config.toml
vocab_size = 45
encoder_norm_position = "pre"
encoder_qk_norm = true
encoder_expert_mlp_ratio = 0.25
encoder_width = 128
text_encoder_causal = false
text_encoder_head_dim = 32
text_encoder_parallel_block = false
beta1 = 0.8
steps = 5500
batch_size = 128
epochs = 27.0
Rows from block 5 of the audio encoder of a small contrastive audio-text model, named by matrix and row number. Rows with one number within an expert belong to one neuron, the router's apart. Each number is 128 + 24 x the weight over its row's rms, rounded and kept within 0 to 255. All counts start at 0. Numbers have three digits each. After the name is the row's rms in percent of the matrix's.
Before each expert's rows are labels from the 100 clips, of 14976, where the router gives the expert most weight on average: "strongest on" is what is common among them. Only what is clearly more common there than usual is listed. The data: short pieces for a synthesised band: melody, chords, bass and drums. In brackets: how many of the 100, against the usual share in percent.
# router: router (encoder.blocks.5.mlp.router.weight, 32x128), inputs 0-127
# up: expert up (encoder.blocks.5.mlp.up, 32x32x128), inputs 0-127
# down: expert down (encoder.blocks.5.mlp.down, 32x128x32, transposed), outputs 0-127

# expert 1
strongest on: bowed string-like (34 vs 14.3)
router.1 078:157095110131095084120117121141124117113142098146115094149133125138110163132165136143097158147176126150105107138133144139118090071098093146117112114170119145117128111116123165135111110155172199159136130134174155085117099133118126133137109119086145124130123127106118164143093128158135150163146108127134097121100159087094092127131127166113178104115158166116170144139142151145147124127116
up.0 083:130111123154136146172132131111147118135122118108095151081110134084105166127100176119079144093097158126145124148088127117139155144118100143173130114124160127176122110155152138122194141112151113131109159104104097141106115094153145112143124153159111136134151124129091130098175108138138106134119133123160100113089112131117139140126139114140165150148111178113118105104187114134062123128137
down.0 081:095146159107131121142121164120138114142147099109100146101107128128119126170147178124140145161129111142157136095172122109156148137121172110152115145120135119157092145110096124107159135106106105108142122117130118125059127118121113125138108110127117138103120145132172116028137125118154103126168120091088163146094145139109142119158147179120111194125115121136116105130121098113103138149154
up.1 165:125132135127160156100123176127166151123090145154122131114097109075145181122141163157115118151072131148151173109106111132124129134125112106132151113120134133107123126104147141132174107096147099153123131126174143134140098131158100090116168155101105152118133148130124153131155131133111084063139111124140100137122134105172140113118149119096164094151138125108114097099152077176095126101128
down.1 134:129106127104183120131166158100117103165098151111092146130106145114124138162098134136122128157101131126160113122142153139144157140175121111137149135126125123117117102150144083101123108123132122149130126116104116144127135113068149113097091179097098126117138157145103100125142166138121149167060127114150146119095171131116131143128128093183152159121110187130111089111180115129102114110148
up.2 061:180130129123151150161121133103126114153119138144135140110121095115149118124102125131149086109082134149135098167133098120153112217136162161161189150109131127132134113158143129113129137118145115140113152103074110174138149088113131139128117142141152125125106098155145137138117168115110163123108158137093137145164145168172164119108108061155104119127136122126117139119127144122088125103145
down.2 081:110163205133102121109114128120174148136141115119154147092113138088126100122151152123134174143124125094097178113137129121168146133135136141100086102135149137066115114129078097164157140122126111115143107133102107139130139177130081133156096123104160142120092144137152126117123094147149111118188120133133128138163120145119175125112149165110146144146122085128081138108102120147123138144130
up.3 116:145154111141149148140113158106172120130098130140125185097097101089109174132112163141125106170078119122132126152111095156149136123146114142155167081106170158120146159122134151142152146098121071138100115118111081135163131117151115104125157141127112162111136104133131147116146109127122137104138128138134115127105119153175142140099140098115187132119155129118114097095154075138076118131143
down.3 111:137154144097130127158120143109144133164120125121113153118136156122107099183140111150118149135117148107127145123152158110155192160139144110133144124117129115105085100127131076123137090109106126129133119157125116153075147152101146118129106147101131136113111120153114083059135131108135150170081111090106119131108124127134162122145141071166132158132087152161079100119164135115137124179136
up.4 111:130095106129118141100138111110132134136143133108124130156182125133161133123146137099089167116120162142135089125137136118123125092140131119156177148176127135166073125114145101161116164118132196109093142160095109127098100132164134089140129140124099130113097154102111172176121118154103142177088148091139106126123109147140131128141114125111167112088155186130119159127113132120097132120140
down.4 117:152107095100124100132123179136088131106144146147127152094089138139142114145100111090107120094149125147121100118131131082144119116143100120164179129165152130184148147123069160149164152096129073112087161101088086149124160103143124085092091133133131112100156131126163144106137124122113125139143129128152126132126117161182095116122136146139132145104118130157129125111168125130120111144145

# expert 9
strongest on: thin (high-pass) (72 vs 11.9); quiet level (63 vs 29.1); pink noise (29 vs 4.9)
router.9 077:152089106130099086108119104120129091131132098166144100167118124135106163122135130160090157160145111173089114134133134133142089095113065113120099123172113139132163116124106159129124093129137189156158137115174141102103110147132161126127114117118144138132116127098118167136093113164108160122182103123154110125114154119108089136138135188110148118130124133132166136154106146158151141119113
up.0 055:079139115132167109129154185125131123128139127166147145105089132151180171133109157165159079151119091078104129082163146117135152112130130090082129127086104103123139133170133114102137146154154130097140107107166132109119099109133131123150138149096151129143113090113112111115155133129114094134062123128115098120127143100142113128128148102145127167139124123152096133117142132092151093097112
down.0 065:124075125163138105130153089093143187135127111126107065126145169117161117128096143116129104086112121132121180107157136134140124129166122161109180163120089109094121157141144136072139144121139145133136106110085122114128177144133123119170129115123103127123092143167120134137126126119126094122102111156141145099087178136133146157130126131142102087143096119130092138144126100123105085118130
up.1 094:107154104119130158160158121114124152164128107092074148104158141123117110128073111092115118110052126106117076145116128141134151173148079161155186097106117149120118149123156130157157167117121103105147109140125096140123121145117116099141142104168125121142123137147116142149175124124130127117122152133127152130136125160111113174150124103136137117124081101130083094142119154136088141159141
down.1 087:146161180156113151122119143104132136098119148146166135072117139135122163145107111126092138139155136127128095130101144130113162104158081123150147086099142099110151153133141141160099181162118141109131122119116081134131141095112126136120111123132216129160105116110112145103100130148126151094127148139132103156106116100141154128092112132131136126157176111148103160102138145122175087151157
up.2 112:138130113094110181129166131078129114169129070135080155122178126116154091117099131069099125109092142125119104134109139127165152153155121162177142122133125153117125160113136120156130127101071111121128112141102117120133134153136127098146147110168095144164133139141114129147123125095133137114147115142138142116143113135124118165120092134165110141105085112169066111105119152128092152161129
down.2 096:149169148152140124118123141119102106118108133127161172130144136142057126116129104114118162138174151104169110118133132118128146115096092143123120121114122111137119176111097114149149169163078107132130140136134106161130140106141162127141106130128124118156112112117106070081126072158168154126154085139107112166102120120135161073120102156112152131141161116174136145108153147139163121155121
up.3 114:158154113130125136130106098132136151145090126110147135139115114125128138080123138171155127112097123207114148133123119153137095102154127132099083100147109158120150118102113157140115101139096122149175097141103154131144158153132173141088149125152164153112117123133176143121100120092125114099195107140123140086137145150142135156135141134111084086088104076119116138113090115148132132138124
down.3 119:097138118124128103108139148141109111085132127129120123165127110147102128112167126149131155136169144133148151140118106089110155124109135092106118164180160092147109067148112103130133059097132141137114116125158183102120090142131145125093111134121105130126133144129152101125125095132169136130114122107155130172132094130110110097140177146091145167162124122160165105114125135188142159102108
up.4 110:114126144135134116148146099109094148114124118102121110179157141181146115118139087144165119151147084172070153072151107132160104099140125132085094109124089137125156152135129157094121117141113115142145113134137140093104163153150144124113139112164160130142142142131147167140137119123114119102170077145107133131118117107102086157141118173136110144117091103133109100129071106171135132131139
down.4 107:106093111165106102153141074130090118136158093152108086168116135127147128110159111139110122141138128138130119105110131109122133078130105153115157157183130132127117090181137111132146094148129165153166116111163172082147095137084145158134084088119130116134092123137109118141117112117143152072125106142140106132118132097111095136161137104128109148172105099136161109158119148158145133114122

# expert 8
strongest on: thin (high-pass) (76 vs 11.9); piano-like (45 vs 20.4); open hi-hat (40 vs 19.4)
router.8 077:146112139153172124156088128158137105134121095112129124142133128083056171119129156153086165136142128182107131159075121121131087109132122128160096098162160141111171115081160151124145095133154156134126163121119122136110123162139129142135083111142133142113164119122150165137116089156125162152150101134128118120100159095149125104131146170118123100129160130110133148104139128160096117155130
up.0 129:124118133107124111103113091120121099136127100128139155141164140126099092139091129112081151111129161141132083158116129153141163151144071168153126120149178124127125153113094143151104126094088134177109151141084097101105122122133140126118100131158137114164169143153110163111077103132145120165141120133097081139109102146115113115103119160145139145145153141125158167103121120129135153190109
down.0 138:165115114126163136094115109153096112170126094152146105161143136159170125114153083124123129145153149143127115134133120136098156114176167130136126143145095138117074120126142154118109107100139169142085146142129137137141173128125110121121148168076104129107106145121116088154096103119141160139058118093125127133068147124149110108119151074139146115115127135157138150088087111132108119138110
up.1 073:129094104130179137187114140147122092105129119071081101100110161117145181126090112118095117124117094129121106128124125127157103139152129140156143098140123172119131113090171180136141130134124084095088112088123130134144146184127161157130097104171153113140113146136140118145140122100086132148113117118131149070118113151116111144105145130155122148115149146105125131142130113128077130140112
down.1 072:136142165134113155121156078140143124150110123113109150132169093146136148081156139167117121142109135125096105150106135131136127130124085108140125143099094143110176115144140155123107116158156143118090124149118099142169083130155119119076127132155108145153159110119114128195144126114118157094147091149158130146108068102113108130136095144127118104142126158112159094108121096166133187158132
up.2 086:162168132127156165108111151138113137150086154144131135174119082158147073123116109132126092127129119140090089140105109136119134159159117152149143096139114145128109140104138131156119121063178164187135143125083156152136105085152128131131129159092113166123123122113122127144129145113117152092101156178113131110114131166142139117107130103080137116123111144123121154105139110173107141157100
down.2 083:124114126078134128141121103104177117072147077090158141129176102124075135154144107153183084138132105149158157114158107117158087091108144108117138134090088127123123201109103134128123173151123118124128149087144115106128161143140101117138140113136140160116117157145159124124104160151128107151135117142139129149103129099136128122170100129123159108094132127141109153143113107124099103127111
up.3 083:122156135123142165148172157150156168101109145181133127136112103120120093132111097106109093104105131119120082104109140119120123161136140166173191125067058141137100136145145100132136108141156125135129104139118157149099121091108101128150125147111121156106143120084151148118147169094106138142099170158126131096147131145169130147121095087121156126117106137141151143149130123140140108107135
down.3 079:088117180102162101172131118135137139101094127094130141101132113159070132119109118138146115116106155161118132116178125161146104132070132122100138153131142135102149160124116136137118177167136104099171120121143122084137122105114122151188152084095169105139128129127134116086124166145132085155123114156151173103149103108142131134150124100098156144089123106134117129154125127140139127101134
up.4 138:130113141127104130099121151108133146133120093151147151156116124084092108148156182103111147143126172125118122177090107078154111151095141114179111120134172093142165133119115126135168130092127103105115166129087101140082128142123082078142119141157083110141149109131120169110128116147147117103181112113155113146140132119164118120133143130117125101145149110151116084113152158133101141148143
down.4 135:147116121097144128143133135140126104188117097117092091116181151105152134114119134109106161090111129138134111128088141125163154154201124174153136137148157121125097094099126118119133148107122128127090113151126107141150163113117150163112107147101112144134124179112118120122095103125120174165102151114083144085095143143161139128133147097164123119096140159128128131069151121131106095151133

# expert 21
strongest on: pink noise (57 vs 4.9); white noise (39 vs 5.4); bowed string-like (37 vs 14.3)
router.21 142:117108080156098101130135155124142122129123114165128076149118096120179133127140165101100129153115140098118149139104084103146134180114165161129157156144181130146107134107167095119134106106129124125122140143092121088120101140102079120144115115143140142149107153150112140112167145093106169096144119152112153134128094144096094190105147155085123137137134110109158118146091112132122146132106
up.0 082:170134112136125120093107130145147136124146171173114112123077124082120136094126145154123080093110113117142152144115144156079130131138102111107127114112091102103178139142136104140138095127207140147135165117180162140156114124124146155097126121111128089126150097118083116176122129106122103148134158130140088104121153106158141107101148116139090095150155161124116148129139108124159122118138
down.0 078:167089162124122119121102136152138116133131099138164094137118115123106147095147148121121131132137124148147191104097088141129125116103166173144097137160173136134105113096111140072115122112132126137099145129092134086133122154107116140145133118091090142116120130095155129095104115100150155110170134165111121142112088120103124133099168131063138115128170149128180145131085140141124161142098
up.1 129:120134126139128078159116143131098147076175142127121139107124151118090127159106147115122147098131097127126101112135147136114095111113096087124114114137137113145152147136093169165132151134127118117144127082152092128117151106191166127121064108136114110107191105096160137084123115161128098152151147143124097136155135154132115077160112157133147135136133133156119141117175167109149115103141
down.1 103:136140116109124184065146124120150121126118153117144120132137138112147096123159152125147167117150167119157120125169158105123126131153149105135070156161129140121152121126091103130135107126086144114105110162118130166091133172151137095097129159129057125110142140129141112164095101115148130149115115067157130123151169118127124118130116082181117111109134114120092108093103122101101131129159
up.2 105:131128157086131181134118111099119139149111104095110144132165135088111094136123144115152153117076128182133171122093128115149124115170142143140088140121139126120111103121130116123138130084086130114125131141102135162119123157158128120110113179148076127102125141123150142107099122149169115157116121108108149108132135132172179120180152084154131114108108136123106122112122098158084114141191
down.2 111:103132125133126114126124151136087127070113162102122152155134084141136104159136115116155124134141136129137120130178094118174104151079122104130146134128121163182148150128088148138121146104098097125119113092121114114093132104149107085112150159129107152101140148148147164142128156175115115116126144149178124134182129168105122117154059143111155154120116167131101116146164139141118093119128
up.3 095:093135100162123065127152154147132136078143133149160135108114116167121119120144149121114121127156126069116104133159124126128121141099105086100124131135134122144135159112114146163136143178107103101142108124126089115127150119131131120135116094153195144124117128139207119108136132119110096122144126153131103156174128139115104143110116175112164134148120061167125129136131169105171131130113
down.3 090:137085116144109151093126123100169121168135082092108125122134163106128148132123110140093174133122145127128128128136166135132156111171115150159126130123126115117149139096140104133155116135087129135102120196117079146089130164153133107145106136124099120169126139121067130124111093129153177136130110093115136152099132127132145143126096103192096104122149117105129129093121129098091166166150
up.4 122:141130089115124193120130117072142167135115107131084112118125085129147152137139143129150121148112099160074152135122122123130096112169154153140172108145102146117107099119160105114136094102142140117148133142138166121124092152162128102140153127134094140120116135133122140110154162139115132119113132128159159079127131150125123166181142105120126112122072128067132109161105094166099134092157
down.4 119:120157140093139138164145111152115136094133132117126182100153152139078126143123130132138131119136096143150130109129147114115136089125115097124135118138105095129162113163107113134127130100134093120150148087137124192137140154155162139103106158140104082128163112096159104104094144127176095178148135127150086147123126125154141075168134123144121165157086144172099141103150131116145085131151

# expert 29
strongest on: saw pad (45 vs 19.9); thin (high-pass) (44 vs 11.9)
router.29 090:145120155145179123133101136146107089125117137137149110195120130107089176132145131114108126156146113169117146146075091123125098108141149127184102111166156161133131125123120167117125104107158131153159158098126150127131124147107102122104108153126098079108177110086128169116128127139112119098140118156148131105079147138124110099134125154102076098131104152111131134145138138161112165140108
up.0 151:130112123088163162159125121160132090111158126140106128102116107123155143169113107109138096091104105135091101101135136156113134086175169176136158098122109127118109104137133141137091150105150149129148132104138162117152157101129164147146124105137149113126143103115140142124144137088071135112084183127146144083110126169143146135111132086114110135133127183103135173155127086146135123104123
down.0 136:148123157141112155092148089098127099141108108140161138169127107153168108123167097121131122149155151147141156134179104127095144130104135140123134113096105118123161164146103103097125135159098129121088128144101120153139107111112102121159190150094117131169102100150075147158102099153119158098150083113148147151130077094113153137118098119132092130134153125148164102113115121134137161126116
up.1 080:140116151091132125117138142113152144177147073135106166087168111073106125107129197152158132141126130144122149155092127110141146135150122116094125162106154080093121110143125101078171124080152188124095125158133131109126125138144093111135141129095125140107118129146134140121117089137138119131132146129124131155120124098138144128138172138149132140126140183132126116074118119144112089128178
down.1 091:119158121117144131166155080154111143137159110086118144133179116156096095129140065160152115159135105118113145093128144117120148145132126155108121122091138130087113151099136138100098114081104146137145123135117132126152150160152134133120083142142158187119089127124157098132121119143143133149103139123096158127121109086100140177172114130135151177122091125116106146139133116140122082142182
up.2 082:132150098147143145110119115099109166106135153125085141154114114149104140166132118141109101178116116156138120155110095116129126143136086131177135087131131090132162148150169149135147105132136116103136137105127101143133115175174117090118110154144105100141141074139092147135187142153136134116125129135142105120108122124166128129151095120177127144126101136139087085146147114148058154139172
down.2 086:165082119110145122140084129151145159124156140153100094130084133128159158122130115167143109122131116145137151128097152129085101093127130115116158140121101094100136131153151135109119141116203164126089136141149165118134116105130132165126120089095107128119149131089126100160151146116103138153124146121127118117087107083121142118111181140137124090132181158117171166163130106122164122096114
up.3 101:107124146105152152167161157140145114112165145161107133096102116134167135167105108098138078082110119082113094105152141154094152097168150154118145130088108114119120123162128122123092155123149127126139128115171159138147150082119141133141166114124166106142127119126154102119145131093080120108099174129127145113144124184147136137116143070120119148124113159126137168154140087131149117105127
down.3 112:148118139176106136092173122094118119142118099142142117137121137137166130135166102120097158139149139107153119139172109126097172134133107156111128125083131093105133152137107120113150146197134144126090124159092112144140141101107101107133164139081149120145086124150079111142148086158148167110149095088130148164130095116114152175117106102158107135146160118144155098112110142119123148130117
up.4 072:152150127123128142112135119110107169140139145124090128159107122156080148153107128136152101154139100158134144168114084113139123154148112118143133115120140107118145143158163156127145138110129107091133098107121106116152103152154068093129116149134107114145139099113111114136173155158142130123134134144153144124103142125158106144158107070187145127109088147129083070156132127142067091111175
down.4 075:161116106100109139130116093162136140094144138133110112132111144119137178101122122132126145119127083145140134104116174143101125069139142117103149151121104126092110111154154102115122174140185148144095122146138122087132107134120127140129091106130123139117165112073141103160154141140106099163108142128120125122079127084130142108115193122101141108135163135095166158160110136106178101100144

# expert 30
strongest on: thin (high-pass) (45 vs 11.9); text has "noise" (45 vs 10.3)
router.30 078:134100104133115093100104120139131104104106093149138099163145133123095168121157129159094181133192140151095100130093131136151109071073084115124122149152127129119155108101124140124128100151148193146124136138164160070119123149134131126135108114103166144107117120109112164150116114149117153161140108131133112137103142086124087104126121166115153116111149134113184138122144137145137115118127
up.0 154:147065108142127136136138109108109120131171070135128116155135121123135149147169127130146139137174143134151116100128157120111119116130098130137112141117154096127181163117157133106127157126077190081101134160096112111122136137144104104151080162104099133111135113112079140129138136171133179141141120089149141132111098094103160133139117116184136142115148145095117125108117111109117115135175
down.0 143:143124127118154114113108179169069129117143139126147103120132121122133120152149079126131159123168136096156090136161131098153138127130084109104127180130165091156125108105097136173121119102101177153109059117135137108133141118139146114111089152106111139118115147117131101163115112118130156116110141079128083133111115127158133113132136081131173137136153160147140111086168138133139093112123
up.1 092:127113122141128130136136197080122165135112109129102116115097129052162111149097182080139136126127145147119126166082100111152105152150123125174162120135142129170127124138127147150141161103107110088134131093096115137099107122123118073123144135142109110123143106107109188147153146135118136097121140158132121114111145193127139148141127090143112127107115112154117091123133136148090122111121
down.1 103:093108075156116120102157115091136181168115100170118128112150155091122129116121146117120138121130141129125096136108148126120142141158147125152115119150093103136125116166168143163153080123130163132136118113159160137114130176167120095122103116130092115137114146108118131154168140130105104100084159121146089139139177147151073187139131094134090113122126103118131093128117145083100130119128
up.2 079:121167113151119088131128096131109133086120171150134157124112105190123093144144096105114112123129134142094093150185116113116114114125114113172124088137084147155094141125111136156124131157127107128144103130158127127128170085097123114158170130137170149125130106110178146162140130103088143090146135130122106117124156160136094143123116169109158075116092135154102136134114150120110137095100
down.2 079:123090131136107149117100103119138154188191095099094116113127191123112138137112174108137179138113084152151171110116148100125089155112148123108117147100149130149140125118130099090149098106149138077156161150141127141158103157140123122100114109125125114128133104128095142085145100150132124153126105092122150150143136106108110148141184142172104106137109145111123127167138153134146122111133
up.3 059:136106122130108177139137150106117112182122120107072096163147147154125145118119118150119099094090128150144158100147164165076134137155152140135146124141124107110172124089177111104129109099144149140115135143137151157123140158105120155111134157125094157124095131153144101155138093117140153117096095091119143112127120145121176122140145058151092134097074155113122126112136107099115114119127
down.3 074:127107161122123108179139147115139121154147107162147119117162093145126088152141078134146067150129093072133108146144101127086164127106135129132182107125111144081084106156103127124134151142121106150104089110123119135102081118108131137141116144108129133139095112149128114083106167116130170084127102135130157148127116162116133149117124112127139132113104124146154089100124142166129173140080
up.4 068:137193143105132119132127149113126147105114115101108143108174133141149094100126142091148125131114121129129132134110107150118134136166068106139125136156113164135103145123123112184139149125137166133131132093120082149141140127114112113115142155135114120103196141056138105154044117120145129162137124125141111116126148145120107117130117175152103134100100126178079136110104139168110122141121
down.4 069:126110079124153122114143158108176154150167065093128124086144147116165153124110137098103157149127158108124144114137154090130111140114172120135118106150113173150137168122140116119124121091108130152102114112127112086108170119164119099119126140130093125118135175107129127062139098169121115134131136137103157137146101144134118122125140123075168149123113128096136149138123114171091076137146

# expert 22
strongest on: thin (high-pass) (42 vs 11.9)
router.22 082:161091096115115086110104143170120120111204111149132094161121124110102130133144129117076143107137106144107088126082122124131127173110083111159132161181119121143114171154115176115117116103176163137118131121138142082119143123133132115118092119101126125127131137096125138121115117159096161145149158124121111139147147125114089101107148151064141134135158159157156145125105133134155114111124
up.0 050:147167153115117143173094101131147113159089170130128113134102123140149092115106081103136121108114131125163121123133133186109151170167149127153186103175108151116129153146140129131079144137128097101090119154163131152146150087101122142114134158095124091123119111120130107136096170085147144131128136117155112117118162140128154142109124083156123126092126175122147126138163109122103093113104
down.0 084:088137142153133063162124181106098124114128113179113143136110104149153185153120105130079155118148101117107128142119114137107120120119097151117134123118166121102109088139102133138142139121152146121149124131153107111142116086151145112092130076100168122115097151119138127105158145155100152127154132145121153112112083105160115160132161130105136141157165112196103137124143121167145142089123
up.1 154:120108111131137115176068129152140144133151090099077129133132133116134138118087154125109146105114091160098113137129140140146095114113114170129121124150159147141114141073132155131104133077094116125128149129070106119118127154198146152130099082173113135122186123104155153098136121137121135137155135157113118103130076148097139137148127164137145144112131150094140176131107112134139139148142
down.1 127:148085134155165149093128123100113112145101135134134124167123115124163086149158125090098123116124164105173127111152113132124119173161171127167123137162096160172140161124137127106139157141096119119096139147099110159105159095113103116134161169112089135129155109153101153117125150127099177119082135105161177124112152137118128109099093092144118138131128141100096126126144103123121163161117
up.2 066:116137158143122102128114137090107125139127132116141148113124144138132132163058146102121150177099116122134155162134107111157107151125121144125177113139175155129122115099120118131174160155104082110123148143099077164102094119154129123157096120167175120130090132128152121083131089133155110122124096142094137119127096203096108133126121145126100102156111121098139107154132150117105147150125
down.2 078:129087109137129142078108105148114129113090121129162149133132136128092145149129138170117123138136128152115141125098147149139090113142110081141129128140095144128156075169124151111119138133162137146171164137147093133114154155136105080077121140102125111109163120132104121109133147145103109070123137145132102154185157118134113085166071164107122093175123138154132122151171113120133121149136
up.3 094:141136134138128146127132129115086140150146168134113079129118112166107092124110058131135073103092128167122099133135112165106152168148126134176153136131075141105145153159153089128115138160130152136146094122145159159166163105096135130134168130085152138128123083147118142156116162094112158100099165138126122113123154142170142139092103098136128131110103134131111126146136119127123101130092
down.3 105:087119130116113121188123119134124134133137133117103138089130099130118154138106130117164115125108106151122144145111097110144158144099110191097165162077184117101128121147134099118144153127134114136130114126142134095163123130130119132153115089128176153144076151151148135089167113113120162117133139167107148148143084125125130184151143119102147177131150138135176116157116117163164095096132
up.4 059:127106107149143156149127130123115129148147121110107153097132135085118092115106130122160171100104129132137104138145155128106142192143123103136172110112122118122181179172108123137131186114122093109113111139151102131118164105114105124127128128157109134121110137111120160140144158144100129112144157124108156181193118129142163139135140107132115156118118114149141099135148087115108071122204
down.4 072:114126137157137121170146165119119064120116114112136088133087136130109075164105122118100144144093143119120122106092117138138170100120115131127104106135157152155161128152123125138116134134133101138115099117185167131129101085071147078113139126133149112137117117120111147137113109106132125105136123126160121144140128095182119106104112130183073152185115121122182118156134130124154131139088